A small image embedding model, trained from scratch.
Model: 2.8M parameters, norm layernorm, activation quick_gelu, patch size [4, 4], widths [48, 96, 192].
Training: adamw at rate 0.0012, held-out accuracy 100%.
Data: 203450 training examples, 9.9 epochs.
Rows from block 13 of a small image embedding model, named by matrix and row number. Rows with one number belong to one neuron. Each number is 200 + 20 x the weight over its row's rms, rounded and kept within 0 to 999. All counts start at 0.
Before each neuron's rows are labels from the 100 images, of 14848, where the neuron reaches its highest value: "colour at peak" is the nearest of a few named colours to the mean colour under the peak; "top examples" is what is common among them. Only what is clearly more common there than usual is listed. The data: abstract colour fields from 500 small random pattern networks.
# fc1: MLP up (model.blocks.13.mlp.fc1.weight, 768x192), inputs 0-191
# fc2: MLP down (model.blocks.13.mlp.fc2.weight, 192x768, transposed), outputs 0-191

colour at peak: green
top examples: mostly green; smooth
fc1.18,214,186,216,182,226,187,218,208,180,192,191,213,232,243,209,185,179,186,240,194,193,204,189,219,198,203,187,195,174,163,200,187,223,210,182,176,202,183,195,211,182,198,184,212,163,201,219,198,221,205,227,212,227,214,233,234,205,218,241,210,196,201,177,169,197,183,222,198,162,183,198,172,207,190,206,179,180,236,184,198,228,189,198,213,200,201,198,178,215,183,220,205,220,219,201,195,244,191,243,179,182,193,217,157,221,193,169,205,203,215,179,185,182,179,216,215,221,200,182,203,190,162,186,205,185,212,162,229,200,183,225,220,166,205,197,206,191,240,186,212,192,208,205,228,197,225,221,208,220,231,191,160,196,187,224,218,173,214,239,229,171,217,181,216,190,173,228,203,183,179,157,209,202,232,160,212,212,188,197,197,201,209,195,167,237,206,209,214,196,166,176,179
fc2.18,150,238,170,237,188,201,186,215,173,199,208,193,194,181,197,222,202,207,235,247,194,206,198,199,201,208,197,181,216,187,198,185,186,223,208,208,214,225,204,206,209,199,208,208,228,213,200,191,180,188,203,196,177,211,206,212,177,169,216,193,197,205,173,203,186,158,203,216,200,190,206,217,202,206,194,203,211,198,207,188,212,169,220,217,206,199,232,218,183,205,207,210,145,160,190,157,203,195,202,191,199,175,148,165,226,211,234,214,195,200,214,210,200,171,203,195,185,167,205,214,155,208,227,191,192,216,203,154,203,183,196,209,186,205,223,208,211,216,190,210,196,209,238,185,213,179,198,201,162,189,195,223,220,198,217,177,217,166,219,137,186,222,225,217,221,152,206,208,202,199,188,218,205,167,204,205,216,246,175,152,203,192,224,208,189,220,186,210,243,201,216,201

colour at peak: yellow
top examples: mostly red
fc1.413,202,213,188,236,195,229,196,215,195,208,196,217,212,193,214,181,199,239,185,172,223,215,214,181,239,187,251,181,201,203,200,207,191,178,153,179,188,219,185,204,190,206,197,202,193,189,165,205,174,186,168,204,207,213,196,209,227,182,184,181,198,172,222,158,157,186,183,212,194,192,217,229,192,215,205,182,200,185,219,206,192,170,232,155,201,209,174,177,178,223,226,222,209,204,212,194,185,199,236,208,209,173,195,229,195,201,158,214,224,229,193,200,191,219,205,194,197,175,219,213,194,187,220,155,198,222,179,172,196,233,206,169,192,200,221,219,217,196,218,228,209,205,203,224,201,229,163,175,209,174,206,211,198,216,173,211,166,209,224,163,215,170,231,194,197,193,189,192,204,238,198,199,203,195,199,201,221,233,251,216,218,198,225,177,218,200,204,208,216,212,163,160
fc2.413,200,198,180,232,220,209,228,208,199,179,195,180,211,162,191,197,173,203,212,228,180,180,173,209,196,213,175,203,219,186,255,178,217,221,189,178,204,203,215,197,170,205,172,194,185,192,203,194,181,193,223,172,174,191,162,198,223,219,202,214,178,142,175,232,192,201,214,166,229,217,187,202,164,211,197,189,209,201,218,214,196,218,215,206,208,234,235,219,185,204,200,163,210,198,210,189,207,193,183,234,201,218,188,181,208,202,207,198,199,216,211,219,208,181,149,187,214,209,169,242,206,168,182,235,201,241,207,202,212,184,172,199,215,185,203,208,177,197,194,176,206,216,172,203,182,171,188,200,250,215,194,235,205,194,229,175,192,197,237,203,177,212,208,194,239,175,191,196,193,199,244,198,188,233,182,169,179,192,203,235,218,202,157,213,184,191,180,202,210,215,214,210

colour at peak: brown
top examples: mostly red
fc1.740,219,210,239,276,200,199,231,201,196,216,207,211,192,222,244,143,209,175,210,182,206,188,222,191,218,202,239,215,192,189,204,177,223,231,193,202,228,198,202,198,171,187,191,222,189,236,173,165,210,238,226,181,173,194,189,187,205,194,215,206,198,184,176,218,195,156,202,234,205,202,221,210,239,182,201,187,179,202,210,193,191,182,206,215,207,203,186,188,195,221,191,201,200,200,196,181,230,184,193,190,184,174,247,214,201,210,211,181,212,222,208,191,177,231,215,202,171,201,185,219,212,197,192,203,223,231,221,191,196,183,173,198,192,190,188,218,228,208,173,198,206,214,179,179,182,223,186,163,200,208,197,179,160,185,215,207,179,202,170,208,177,205,167,205,224,155,206,240,206,196,194,180,161,235,194,201,199,192,219,244,189,198,193,202,188,192,220,188,160,202,216,198
fc2.740,211,218,218,224,203,200,196,179,214,195,174,212,201,200,195,184,214,206,198,170,217,191,199,206,158,179,229,177,218,187,204,217,170,189,175,211,195,189,214,174,156,201,238,201,214,219,184,178,212,200,188,198,183,225,185,196,184,241,223,215,207,157,222,199,183,164,185,223,185,202,181,203,215,185,197,198,177,211,216,204,205,177,209,198,196,214,199,196,190,220,175,168,207,181,194,177,204,198,164,235,221,192,183,220,157,203,208,184,186,196,223,218,187,189,193,199,202,236,157,194,177,177,234,186,241,232,230,199,220,174,223,179,194,199,195,198,244,215,225,206,241,208,222,180,188,237,213,187,192,163,179,235,186,230,189,224,192,185,205,189,215,187,186,230,229,174,150,212,201,203,204,203,187,216,236,195,200,182,208,168,234,205,160,228,191,196,198,219,203,217,230,212

colour at peak: yellow
top examples: mostly green
fc1.423,180,202,182,242,172,230,201,243,203,202,168,197,192,212,208,171,174,241,185,185,227,210,213,197,221,219,270,211,212,193,191,208,177,216,189,204,210,205,212,194,192,210,235,185,186,217,216,175,187,220,139,192,172,187,212,171,211,190,167,195,211,164,238,173,190,183,215,203,217,187,199,220,188,227,195,183,226,198,177,240,179,209,183,159,210,202,177,198,195,251,215,205,208,208,190,185,177,196,238,222,206,189,226,203,187,193,199,212,208,210,209,176,225,229,210,208,198,189,206,183,195,194,212,154,187,233,226,162,207,232,201,207,193,184,225,209,225,209,187,221,216,211,231,183,217,197,183,164,193,192,202,205,189,205,191,216,190,213,198,167,201,174,201,176,210,177,216,220,242,216,188,175,197,208,194,217,175,202,182,196,195,168,219,179,213,179,196,194,192,189,210,188
fc2.423,192,173,196,221,164,260,189,232,233,216,184,205,179,177,230,159,192,183,218,219,194,181,181,226,221,226,202,201,188,196,239,179,217,219,196,194,174,215,189,199,210,210,194,242,191,223,187,225,174,176,249,164,179,214,184,200,200,212,200,178,202,179,174,205,215,212,206,180,244,220,210,204,181,242,219,218,200,192,200,196,195,183,218,187,216,200,223,186,191,196,161,199,224,211,223,174,221,194,196,216,212,221,210,156,212,187,198,199,222,240,180,223,199,166,172,192,207,223,220,191,197,198,183,199,190,202,207,212,186,174,224,196,197,204,182,234,156,174,185,181,200,206,195,199,195,216,177,195,231,203,231,187,167,193,216,184,183,223,176,190,182,228,172,202,233,166,236,189,202,204,175,212,199,202,209,182,159,197,214,202,184,180,193,216,196,184,164,185,206,206,210,206

colour at peak: yellow
top examples: mostly red
fc1.283,207,194,200,209,204,190,212,210,158,197,186,223,181,236,196,163,201,199,207,144,170,193,192,218,175,208,260,192,196,193,230,193,224,221,187,215,209,209,193,203,208,202,201,199,218,182,173,153,158,224,209,206,227,215,219,217,175,195,236,208,199,180,204,184,203,175,204,214,186,199,206,196,227,197,186,171,207,228,205,178,243,207,176,194,200,192,210,178,193,228,197,210,178,238,202,182,242,193,216,216,174,177,199,195,195,213,216,221,176,190,157,191,162,220,211,266,200,202,186,214,216,183,189,164,207,198,194,198,188,187,184,192,198,232,210,193,237,228,203,226,207,203,220,187,209,174,193,168,220,176,211,224,211,165,225,226,198,172,214,194,178,218,214,227,181,175,203,213,212,191,170,210,178,197,186,200,218,201,220,218,226,200,220,175,222,201,186,174,184,191,182,213
fc2.283,207,231,216,195,204,209,236,177,183,250,180,187,213,204,206,170,202,196,175,164,172,206,230,209,194,198,178,211,219,189,150,202,231,216,185,180,194,173,197,201,201,193,204,156,246,180,206,184,198,200,178,197,178,232,228,199,205,184,241,212,164,204,182,178,211,196,194,204,215,224,172,211,204,205,187,179,173,182,243,200,214,152,157,234,220,204,215,181,206,241,186,210,223,208,192,204,207,193,195,199,215,176,221,196,180,176,190,164,189,196,170,207,203,196,223,223,182,183,224,175,212,210,202,223,218,174,220,194,196,229,194,205,209,205,227,207,233,219,171,231,216,196,241,220,183,200,182,153,186,193,188,199,200,163,209,180,231,202,232,218,186,214,239,195,198,201,180,209,189,186,209,196,170,196,198,190,207,198,207,193,221,219,177,197,214,179,177,199,171,210,190,185

colour at peak: brown
top examples: mostly green
fc1.289,177,197,234,241,225,203,198,215,217,186,174,204,174,200,231,191,196,200,197,225,252,236,218,228,189,196,220,212,205,200,181,216,212,190,209,179,199,206,229,194,192,175,218,228,195,237,175,165,218,225,200,184,192,187,186,173,188,185,207,198,217,209,161,174,242,174,199,202,185,224,215,194,194,211,190,189,190,195,207,217,207,207,196,192,204,200,185,183,157,212,229,207,188,208,189,227,187,190,206,207,205,178,226,186,173,197,181,197,217,196,213,201,164,210,183,217,224,213,194,219,243,183,216,210,179,197,162,208,229,216,190,183,176,155,170,232,221,200,204,195,220,209,196,175,211,175,226,187,181,171,215,215,160,163,188,222,180,168,220,178,158,227,171,191,205,165,234,182,227,195,217,196,197,249,199,208,226,197,217,219,214,178,193,174,183,190,204,224,212,188,208,198
fc2.289,226,165,211,150,202,194,178,199,190,173,187,190,179,226,202,246,208,181,210,181,214,222,196,184,193,208,192,199,192,218,197,160,194,236,163,220,224,226,166,188,205,173,212,203,196,201,216,180,243,160,207,202,232,208,213,212,187,200,201,187,217,222,201,221,185,225,215,178,194,213,204,200,195,215,182,194,206,238,190,206,204,216,193,161,207,218,173,208,220,219,189,198,161,191,218,205,185,210,152,233,212,179,182,161,171,210,208,187,183,224,211,230,219,188,172,197,239,219,172,199,184,209,213,159,196,191,177,227,207,246,215,182,191,177,225,202,211,205,201,202,193,171,156,227,211,192,237,220,232,204,197,227,196,214,215,242,204,176,208,181,226,208,183,227,193,174,209,181,209,232,198,218,197,169,201,179,201,200,195,172,200,174,208,207,216,184,202,195,184,216,201,214

colour at peak: green
top examples: smooth
fc1.201,201,201,204,195,217,198,202,191,180,185,188,202,202,235,186,190,181,214,207,161,186,237,234,199,186,180,205,211,189,199,181,211,204,226,170,232,208,176,223,211,201,202,193,210,191,182,191,191,224,175,195,178,220,192,233,235,214,188,203,191,181,184,196,162,186,198,207,180,184,197,207,194,209,206,204,185,219,198,200,195,187,196,208,192,191,208,196,200,198,244,222,201,212,163,193,192,206,224,287,178,199,179,190,210,210,202,173,205,211,211,211,178,179,206,226,218,184,178,226,244,175,181,173,193,177,203,178,177,178,211,219,183,187,202,199,217,196,199,199,232,196,188,218,208,214,222,196,203,194,211,216,208,186,171,222,189,207,192,198,145,231,201,202,203,190,212,199,202,227,240,160,180,199,177,207,236,214,243,211,228,223,194,273,191,203,207,190,159,219,190,191,148
fc2.201,213,186,219,202,206,191,204,213,189,158,170,207,199,178,222,224,171,189,213,168,166,250,187,219,194,211,197,191,219,207,248,195,241,187,191,182,205,197,215,227,166,188,163,217,172,184,204,226,212,177,230,203,212,168,205,264,178,208,215,242,187,177,212,180,199,241,162,207,192,187,229,197,209,183,218,180,204,219,210,206,211,216,219,205,219,200,212,212,204,187,190,206,216,210,208,207,200,200,174,248,189,225,211,174,184,196,172,214,205,226,215,198,209,191,185,213,218,219,185,192,218,183,244,225,195,227,201,196,186,172,187,187,214,228,215,227,153,202,193,221,173,200,209,213,212,188,165,203,189,212,215,217,202,216,184,225,189,213,238,178,202,192,180,183,180,187,187,178,181,218,188,176,173,210,195,202,170,190,182,196,185,200,164,225,223,190,221,174,198,214,168,210

colour at peak: brown
top examples: mostly red
fc1.475,213,196,227,221,200,187,236,207,205,170,200,233,228,186,205,166,187,187,209,177,207,192,205,198,213,190,219,194,174,172,196,200,204,193,178,203,257,204,209,203,193,207,201,232,203,222,187,198,228,224,184,210,204,211,172,225,189,208,212,228,196,183,204,179,209,167,218,175,180,193,208,220,226,186,209,174,161,213,219,165,178,203,215,165,197,182,173,205,197,246,202,254,181,200,226,197,198,216,195,201,207,181,199,192,211,186,198,147,187,191,138,193,155,237,212,195,217,225,193,184,203,200,209,206,210,204,204,223,205,181,211,183,220,196,180,207,206,216,188,202,207,214,167,211,240,206,216,184,191,217,217,201,214,169,214,228,181,216,244,198,170,190,196,191,206,183,226,206,206,201,168,178,201,241,191,205,213,212,230,222,180,141,190,191,202,203,200,183,154,188,201,201
fc2.475,213,183,196,190,199,202,169,190,208,219,184,276,207,237,196,185,179,176,184,188,208,226,173,190,192,174,235,190,224,185,211,218,209,194,195,188,210,207,202,141,192,198,159,215,188,205,167,183,201,210,180,206,187,193,182,228,190,208,193,205,207,173,224,185,230,191,186,191,146,223,183,211,190,187,198,165,200,204,205,182,208,197,210,205,213,209,228,203,201,188,231,210,177,216,179,207,219,189,204,215,201,189,182,221,162,217,203,210,168,214,188,217,181,186,235,225,205,165,205,196,212,180,195,166,193,216,203,181,197,220,186,189,207,196,189,197,230,191,198,202,212,169,211,182,194,231,216,195,220,201,206,214,243,233,202,243,202,204,206,166,159,177,198,171,219,211,202,186,214,196,220,170,177,229,165,218,188,220,235,190,246,217,176,201,214,236,178,229,184,184,189,199

colour at peak: brown; red
top examples: smooth; dark
fc1.718,212,199,222,236,213,178,197,184,177,213,195,249,186,243,190,182,185,207,207,181,221,191,212,190,196,239,210,185,214,207,182,194,204,190,207,210,203,198,196,195,228,205,207,186,188,217,162,192,171,255,179,186,219,175,230,195,194,209,209,219,195,165,195,155,177,202,216,225,184,202,219,189,198,187,196,171,185,191,204,235,177,215,205,205,159,159,210,188,170,216,196,232,196,192,172,205,210,203,219,199,191,186,197,173,183,222,197,200,222,185,215,188,184,182,215,196,208,204,174,231,194,170,221,202,171,194,189,185,199,205,233,223,157,195,184,241,216,195,223,226,215,240,238,181,201,215,199,180,244,201,194,163,201,225,196,223,192,197,184,196,189,223,192,177,216,188,201,214,199,212,185,169,192,247,136,178,220,191,206,235,186,195,232,175,210,205,200,210,198,204,206,188
fc2.718,174,215,191,185,205,179,229,220,213,210,214,198,190,176,197,201,198,200,193,192,202,199,197,197,162,209,178,214,210,217,206,211,195,205,220,197,199,203,223,217,193,193,212,202,205,212,178,229,191,154,218,162,235,206,217,174,251,185,189,165,239,199,227,172,152,153,181,194,182,207,203,202,195,213,236,178,228,221,235,235,189,207,216,209,183,156,181,199,182,194,232,183,190,209,208,219,192,201,204,209,241,173,208,201,199,210,182,182,210,232,205,189,206,174,211,173,230,172,220,239,174,203,241,206,209,209,171,210,209,193,196,207,143,187,209,216,211,215,229,207,225,235,168,168,177,206,207,193,221,222,167,209,211,214,187,215,212,210,223,205,202,162,194,199,170,190,184,161,191,193,206,200,213,173,211,193,215,183,188,197,190,209,202,180,206,204,219,208,194,184,163,162

colour at peak: green
top examples: smooth
fc1.560,237,177,235,204,211,180,201,175,187,185,210,177,215,216,203,180,194,196,197,192,231,247,209,216,196,197,187,208,174,181,185,178,208,200,187,238,203,202,185,228,184,176,202,218,204,199,181,177,241,242,186,195,213,209,200,210,199,201,180,208,188,202,194,143,185,179,193,184,164,229,179,211,211,208,192,201,159,178,180,202,209,180,192,199,184,219,217,149,213,202,190,195,225,219,164,212,221,178,218,215,194,187,203,196,177,202,204,229,224,225,184,234,198,217,189,230,238,218,157,200,214,186,198,213,194,206,162,210,179,220,213,194,182,208,183,230,184,245,195,216,180,177,211,202,215,195,213,188,224,211,214,168,194,216,211,245,169,176,211,200,168,222,158,150,222,188,202,168,199,200,214,213,185,238,174,194,187,177,209,209,227,196,206,203,213,214,204,215,213,180,220,192
fc2.560,192,222,185,229,200,192,178,203,206,212,202,189,196,183,198,202,242,223,221,201,225,209,224,162,216,210,190,191,219,205,173,214,195,201,240,171,200,191,214,187,202,208,206,205,212,177,198,202,221,193,190,199,198,191,216,158,197,189,230,188,196,200,178,238,176,201,198,213,217,194,222,177,177,200,218,203,223,189,193,190,152,203,177,215,221,181,201,196,209,201,210,218,207,180,206,154,217,210,181,181,182,223,199,185,204,172,223,198,191,228,214,214,197,222,167,153,195,173,247,167,160,223,181,172,180,205,209,226,225,181,180,212,198,179,183,206,226,205,188,220,204,207,201,176,213,154,212,184,221,207,209,269,207,185,177,199,230,176,192,196,226,194,239,223,180,210,207,214,226,195,210,187,246,155,222,182,207,195,194,186,190,203,206,157,219,178,221,224,204,190,168,206

colour at peak: green
top examples: mostly green
fc1.757,222,221,202,236,215,175,209,224,238,197,157,204,181,199,230,195,192,228,191,190,222,176,162,228,214,224,227,219,205,190,186,208,196,194,186,180,224,225,206,237,197,218,211,187,206,193,198,204,177,221,195,209,169,169,193,208,186,215,163,191,178,196,179,174,198,186,213,199,173,167,217,160,207,220,193,198,188,201,190,210,204,203,201,194,204,250,191,183,182,198,240,214,179,245,219,177,170,205,207,188,166,200,235,199,194,201,234,179,184,227,199,180,189,215,186,238,170,220,173,225,207,192,173,213,181,221,191,179,210,192,190,207,156,199,195,209,214,256,202,206,211,187,180,203,203,193,206,207,188,188,215,178,174,218,200,200,191,181,211,196,192,189,188,216,203,152,217,204,200,214,207,185,216,230,209,195,226,177,176,243,232,176,216,189,236,158,238,200,217,196,206,212
fc2.757,206,223,172,160,178,206,200,221,165,239,185,208,154,239,205,200,205,203,209,198,197,205,219,214,217,196,212,222,172,186,210,200,175,217,223,211,214,204,195,202,204,199,224,179,200,204,203,161,218,164,166,198,232,244,160,194,197,178,207,199,197,230,201,198,207,181,188,199,189,188,222,180,205,192,198,175,198,261,185,156,211,231,205,196,198,204,206,208,169,219,176,199,172,217,211,201,213,201,201,191,217,183,174,199,227,200,195,198,179,201,230,206,198,214,221,234,186,196,225,200,205,195,219,180,182,189,216,192,202,218,181,204,205,192,192,171,230,212,165,226,248,176,189,198,207,173,191,204,164,200,212,179,206,173,184,196,229,213,193,189,155,170,202,222,199,207,190,204,210,211,234,203,190,185,232,218,222,213,182,177,185,151,156,217,191,240,193,200,185,221,241,213

colour at peak: brown
top examples: fine detail
fc1.405,194,249,193,234,217,176,218,238,211,196,173,205,173,179,203,217,184,206,210,186,199,182,213,237,176,215,223,201,180,192,210,193,199,221,188,193,204,207,223,229,213,191,182,200,216,212,199,210,181,194,200,180,198,197,187,189,190,209,208,209,142,197,204,203,210,166,230,195,210,215,197,187,188,194,222,187,197,195,171,224,228,166,218,183,181,199,198,202,193,265,221,195,186,207,213,213,192,225,207,210,160,193,227,213,173,186,252,185,171,190,169,204,175,210,158,214,190,237,216,216,228,194,204,192,189,224,195,195,211,240,172,199,235,192,197,194,193,192,203,197,178,191,195,215,222,168,182,177,192,193,209,218,200,145,190,209,210,169,186,178,174,201,199,196,186,173,246,216,253,212,192,201,198,234,216,190,194,196,203,219,226,202,194,170,213,161,187,201,156,202,210,204
fc2.405,213,231,182,204,185,187,205,205,208,182,197,184,139,205,199,198,197,226,219,196,209,213,206,183,182,197,196,208,206,172,175,179,178,243,219,191,212,228,169,196,175,141,199,179,181,193,205,167,204,210,195,201,165,200,219,208,233,198,222,234,214,212,205,227,144,216,183,172,200,212,250,189,202,185,198,180,213,213,208,196,210,203,163,201,206,201,201,165,210,185,214,209,176,201,202,200,205,192,204,190,185,227,199,173,230,207,215,221,194,165,236,191,198,208,199,218,197,180,156,189,185,214,229,173,225,194,175,211,187,185,202,189,165,222,193,197,188,196,200,206,213,225,176,194,212,189,223,218,246,180,196,228,217,185,223,194,190,140,212,212,203,186,200,223,177,202,185,195,168,158,207,208,214,185,226,195,213,182,226,221,189,199,220,199,200,241,243,207,210,175,188,211

colour at peak: green
top examples: mostly green
fc1.35,221,244,212,208,194,185,196,195,218,201,182,206,187,231,206,180,195,217,215,180,204,203,199,244,171,209,248,199,217,187,186,181,173,220,151,197,204,205,196,204,190,193,222,187,186,183,174,194,176,210,210,209,221,202,224,221,180,218,189,208,175,224,207,182,224,154,199,211,192,185,182,181,233,195,198,182,203,189,189,213,223,191,187,228,171,186,187,182,198,214,195,223,193,199,239,199,210,191,203,231,152,196,223,197,206,210,226,186,179,165,145,189,171,199,207,238,169,201,190,177,233,211,187,189,203,213,185,202,196,238,182,173,199,213,199,197,247,245,209,226,203,178,221,200,217,206,211,191,216,195,219,195,183,191,229,225,202,168,179,207,213,218,206,221,189,171,203,217,226,220,158,211,185,210,197,196,219,203,212,185,209,212,217,171,266,184,211,167,178,205,191,197
fc2.35,217,222,209,185,202,216,225,182,174,200,188,247,162,213,198,199,181,207,155,185,200,224,208,208,219,202,216,220,162,207,182,213,190,190,202,217,205,175,190,167,233,190,210,194,216,217,183,188,189,208,201,206,202,207,195,200,178,190,236,216,167,208,154,208,201,230,209,226,176,173,177,179,202,167,181,181,141,202,219,182,216,188,204,175,184,196,217,204,171,228,208,196,190,228,185,200,224,187,232,173,203,195,223,192,203,185,211,212,203,185,182,209,166,196,222,208,200,223,214,204,208,194,213,234,198,177,197,195,187,207,214,222,221,200,169,204,180,204,196,231,184,204,176,214,206,192,168,160,212,192,244,192,205,149,207,190,203,176,202,197,163,217,163,222,254,241,224,187,188,193,202,171,189,239,220,180,189,205,187,242,207,174,193,200,208,209,192,205,165,222,206,200

colour at peak: brown; orange
top examples: smooth; mostly red
fc1.198,206,227,188,229,201,183,216,231,194,179,199,234,178,251,179,203,245,220,235,125,205,184,223,207,196,225,205,212,201,193,209,187,186,206,200,210,210,213,207,219,194,175,212,183,184,220,170,172,211,185,189,195,183,188,191,195,219,193,191,202,194,212,198,184,214,195,211,199,220,211,201,210,207,199,221,122,211,222,179,178,182,167,222,219,185,192,233,218,207,246,190,206,195,187,198,176,192,231,213,187,176,180,200,205,194,194,199,163,205,196,223,192,222,184,222,201,175,195,205,210,201,214,197,165,211,199,203,187,180,220,176,196,202,197,217,186,236,218,206,219,212,222,228,235,206,195,182,200,202,213,183,173,189,195,211,192,201,210,189,194,224,177,207,196,194,185,244,204,237,210,191,179,170,220,199,237,226,223,214,196,193,208,218,189,202,176,192,183,128,209,170,178
fc2.198,169,197,198,193,197,189,167,203,193,228,208,204,171,198,184,200,187,240,184,211,221,232,230,148,147,230,187,178,181,215,200,221,182,188,230,230,208,213,213,222,204,178,190,214,216,199,222,203,220,194,234,157,218,211,204,195,213,180,186,184,170,212,195,201,212,194,210,181,235,200,207,227,190,201,181,179,194,226,175,207,199,206,183,210,211,187,177,187,172,197,207,211,221,166,195,197,207,193,196,214,200,243,204,174,232,219,167,188,190,223,216,205,201,196,187,199,163,211,187,196,225,236,203,227,245,212,207,224,185,178,175,219,200,192,226,190,181,212,197,244,161,208,187,213,227,167,179,201,183,209,198,185,194,179,171,194,230,210,185,185,176,183,221,226,201,166,178,180,212,197,192,236,215,212,202,212,209,183,225,188,173,164,194,178,220,206,210,234,206,181,165,229

colour at peak: brown
top examples: dark
fc1.607,184,210,178,241,216,152,149,207,184,199,195,214,195,245,223,177,209,197,233,154,213,190,207,208,199,216,206,178,216,192,177,172,235,185,207,179,201,213,172,202,216,196,171,218,201,236,200,180,187,226,210,184,196,193,198,240,209,180,211,200,194,212,175,205,181,196,181,230,201,187,209,214,174,210,200,178,187,217,200,231,193,201,208,244,203,187,195,222,181,207,203,222,180,197,201,215,222,203,201,179,186,183,231,166,203,199,193,200,187,185,190,172,160,176,200,207,189,195,191,198,176,180,209,200,188,202,221,229,202,201,213,220,189,192,188,210,199,192,227,225,208,234,255,215,218,201,224,203,255,202,199,161,203,203,206,242,217,207,198,187,195,201,153,184,211,171,213,225,195,187,201,189,216,238,157,195,188,202,189,244,183,207,198,193,219,197,231,212,172,152,188,201
fc2.607,175,202,200,232,219,173,178,184,205,230,212,185,224,212,196,199,202,202,172,227,179,201,210,171,178,223,213,203,212,215,194,200,156,204,225,221,203,180,250,182,186,169,205,198,216,194,195,257,224,192,201,171,174,212,246,194,226,158,203,162,172,196,203,197,174,180,173,193,193,209,211,209,195,213,206,173,191,220,219,229,188,188,222,172,211,197,233,192,202,197,236,188,212,179,192,212,201,160,236,178,200,185,210,245,198,198,180,211,202,225,189,175,232,195,228,219,187,175,168,225,205,215,205,198,213,230,206,182,207,181,226,214,181,236,226,166,194,220,222,215,199,162,180,171,185,206,191,178,189,200,203,226,227,188,190,204,210,174,193,171,194,157,207,215,180,211,202,219,184,187,165,208,191,195,239,197,212,199,213,204,208,204,228,185,208,192,226,219,204,183,178,190

colour at peak: green
top examples: mostly green; dark
fc1.474,203,210,253,195,209,224,204,238,187,194,214,227,181,260,222,180,193,228,228,214,229,186,230,220,172,229,218,179,173,181,150,198,190,206,171,208,212,207,178,196,222,193,185,222,178,206,205,206,237,189,211,171,206,185,217,194,175,216,195,207,205,189,189,184,194,161,211,229,226,187,219,175,233,199,177,188,188,193,170,219,205,215,202,179,178,179,175,200,170,199,222,226,177,207,211,200,212,230,242,204,194,224,227,185,201,210,194,177,187,222,215,165,183,219,182,190,217,189,197,217,195,190,151,199,158,229,190,196,196,195,191,203,189,174,208,230,207,226,225,225,185,220,203,202,218,160,196,197,203,196,204,184,151,177,174,177,174,161,182,213,213,202,213,209,211,187,201,207,236,218,175,178,218,210,205,211,226,237,190,213,184,180,202,201,201,193,193,192,202,202,184,200
fc2.474,216,219,231,199,179,212,214,187,185,220,212,212,205,195,212,201,186,195,167,208,186,198,240,178,212,174,193,208,204,248,190,203,173,207,175,205,194,160,190,178,179,183,212,216,192,174,184,203,229,184,199,204,198,204,224,197,184,172,205,201,160,216,190,166,168,198,201,190,237,196,201,211,217,236,210,170,224,208,206,225,182,200,188,184,191,171,238,189,217,224,185,234,230,197,189,214,224,196,191,171,241,162,213,194,228,180,221,205,214,194,196,183,206,196,214,234,238,169,177,163,198,193,194,208,221,156,205,174,204,202,237,192,172,167,214,179,213,214,197,190,178,221,208,173,182,155,179,181,206,198,223,181,184,192,235,167,174,182,189,211,215,221,222,242,196,195,207,196,165,208,180,214,159,186,203,187,182,166,195,222,195,198,219,205,201,202,213,199,192,234,184,208